{"train_examples": 52083, "win_length": 512, "encoder_inner_norm": false, "text_encoder_layers": 12, "text_encoder_norm": "layernorm", "text_encoder_head_dim": 32, "lr": 0.0012, "max_precond_dim": 1024, "steps": 6500, "warmup_steps": 130}
Rows from block 2 of the text encoder of a small contrastive audio-text model, named by matrix and row number. Rows with one number belong to one neuron. Each number is 128 + 24 x the weight over its row's rms, rounded and kept within 0 to 255. All counts start at 0.
After each neuron's rows are labels from the 100 texts, of 14848, where the neuron reaches its highest value: "tokens" is the input token at the peak. Only what is clearly more common there than usual is listed. The data: chords played on synthesised instruments. In brackets: how many of the 100.
# fc1: MLP up (text_encoder.blocks.2.mlp.fc1.weight, 512x256), inputs 0-85
# fc2: MLP down (text_encoder.blocks.2.mlp.fc2.weight, 256x512, transposed), outputs 0-85

fc1.176 [144 129 104 153 129 121 148 114 123 108 103 123 155 147 134 189 138 133  84 140 131 104 111 139 126 143 103 148 141 111 113 102 149 126  72 118 125 144 177 124 177 149 135 138 149 130 102 146 146 138 117  91 129 151 154  78 159 156 128  84 149 100 149 114  79 142 148 131 109 130 151 117 103 130 125 151 104 130 129 134 120 170 117 177 160 141]
fc2.176 [111 130 131 160 137 122 139 128 117 139 185 107 118 127 106 117 124 130 120 135 139 120 138 121 156 138 118 111 125 132 119 130 137 120 177 176 127 154  78 104 116 105 136 132  58 130 126  92 113  97 108 157 115 130 138 121  87  75 134 161 131 144  74 156  99 104 163 119  93 132 136 151 122 162 184  91 184 119 119 142 123 129 137  99  93 110]
tokens: "chord" (40); "c" (11); "#" (7)

fc1.3 [137 143 128 113 147 171 168 162 123 139 174 123 184 121 114  83 125 153 175 116 168 109  86 131  92 163  85 109 163  83 179 126 134 104 141 138 149 137 118  94 123 158 115 143  98 118 128 129 122 153 112 117 133 149  84 138 138 159 116 172 129 167 135 102 111 118 147 117 159 103 143 127 145  94 142 116 164 110 119 134 130 106 118 147 132 123]
fc2.3 [110 106  96 107 129 129  81 152 114 107 121 112  90 119 165 125 132 155 142 142 109 151 158 163 138 131 132  93 112 130 142 111 124 134  96 119 126 111  92 140 123 127 136  70 175 136 119 136  97 132 135 142 115 127 137 137 116 195 142 125 123 117 130 152 172 137 136 152 145 106 161 161 115 112 136 139 101 115 164 107 102 144 154  97 107 142]
tokens: "down" (66)

fc1.385 [ 85  87 136 165 152 112 124 126 135 175 156  99 132 160 120  84 147 152 141 136 151 141 147 118  94 131  87 145 141 134 140 141 107 143 154 124 101  94 131 115 153 128 101 125 103 157 105  86 144 121 126 104 166 123 121 150 146 166 146 165 152 116 152 134 114 164 103 116 115 103 118 105 146 108 138 139 114  71 185 129 102 132 129 135 135 112]
fc2.385 [121  97 138 125 139 144 164 143 121 117 189 164 131 133 118  98 137 132 134 119 172 167 117 142 145 129  96 106  93 163 120 100 156 105 125 195 143 119 144 142  78 124 127  95 100 118 125 124 116 111 189 128 156 159 133 156  72 103 115 125 137 151  83 148 170 124 141 125 131 125 128 131 133 159 112 124 103 195 133  85 147 115 147 105 131 107]
tokens: "clarinet" (78); "<end>" (15)

fc1.210 [107 129 149 138 117 157 119 120 145  91  87 141 142 117  94 106 158 111 137 133 140 113  94 126 101 155 186 131 130 111 139 126 130 115 138 144 133 163 157 125  91 133 134 124 151 152 164 129 133  68 130 102 109 130 163 128 177  98 126 143 147  64 108  84 137 108 107 102 130 153 151 160 129 103 139 130 118 146 125 133  90 110  97 156 135 180]
fc2.210 [112 115  88 105  96 141 119 147 153 160 161 120 136 129 114 118 137 119 124 143 142 146 145 140 117 157 147  83 186 147 155 137 143 117 133 108 125  97 143 112 151 128 163  96 136 128 134 135 120 142 140 137 167 114 119 104 130 149  88 151 130 176 183  90 128 112 146 145 119 103  92 152 117 153 122  96 121 104 152 140 158 111 151 110 120  86]
tokens: "chord" (44); "horn" (24); "clarinet" (11); "power" (7)

fc1.307 [124 106 129 166 145 161 165 163 132 127 124 105 135 112 125 123 123 111 113 114 116 122 120 124 120  69 111  65 150 128 150 123 137 154 110 113 145 148 133 111 185 164 101 132  99 102 130 141 122 119 103 162 157 132  79  83 125 111 159 166 123 123 137 103 160 131 160 114 156 103 122  81 149 153 118 117 120  97  86  80 131 103 115 105 149  89]
fc2.307 [142 149 131  99 101 143 115 117 132 124 129 103 150 165 141 135 157 129 169 138 128 163 106 108 118 160 116 136  88 130 125 102  91  81 128 127 129 132 105 152  74 122 141 116 139 145 113 130  96 115 130 123  93 144 140 146 109 129 105 123 152 108  85 141 100 131  73 150  75 128 134 142 142 147 137 141 151 136 160 134 140 148 131 114 140 167]
tokens: "down" (28); "up" (13); "add9" (11)

fc1.225 [189 139 132 132 120 157 135 127 136 133 146 140  98 114 155 136 119  84 122 169 107 172 134 113 144 150 198 131 114 148 162 118 155 139 104 142 150 117 138 117 104 125  96  83 152  82 118 151 126 127 128 141 195 142 144 134 108 182 180  93  97 130 125 145 110 138 148 161 119 152  98 111 112 142 129 141 163 107 112 180 157 115  85 105 115 124]
fc2.225 [112 136 153 140 133 121  95  82 140 136 132 109 123 154 140 131 163 140 132  96 150 120 135 130 141 122  83 119 111 123 128 159 125 131 141 108 109 141 107 187 184 116 166 167  94 159 131 129 110 129 119  78  89 132 111 122 146  70 103 176 164  86 117 114 145 101 110 119 112 111 136 148 117 146 137 139 101 171 137  68 110 147 150 147 136 131]
tokens: "rumble" (98)

fc1.213 [119 140 142 164 128 167 133  90 133 140 176 128 165 128  94 109 125 132 133 125 103 123  84  85 119 125 139  93 102 100 153 123  93 141 132  87 124 131 117 107 111 136 139 158  95 126 137 113 169 134 172 148 110 190  90 152 107 144 115 174 115 104 160 122 118 122 133  99 150 111 139 161 157 116 157 118 129 106  99 125 139 173 123 100 121 124]
fc2.213 [ 93 151 146  94 115 120 113 156  95 140  90  98 114 107 175 154 144 140 100 117 143 130 143 147 101 101 135 127 104 161 131 125 142  91 173 153 130 113 154 112 147 130  96  94 162 123 119  92 130 124 109  92 142 143 146 136 103 122 135  92 131 174 101 108 112 116 140 131 135 183  98  88 118 142 150 133 118 146 132 114 111 119 133 183 158 109]
tokens: "rumble" (90); "pink" (8)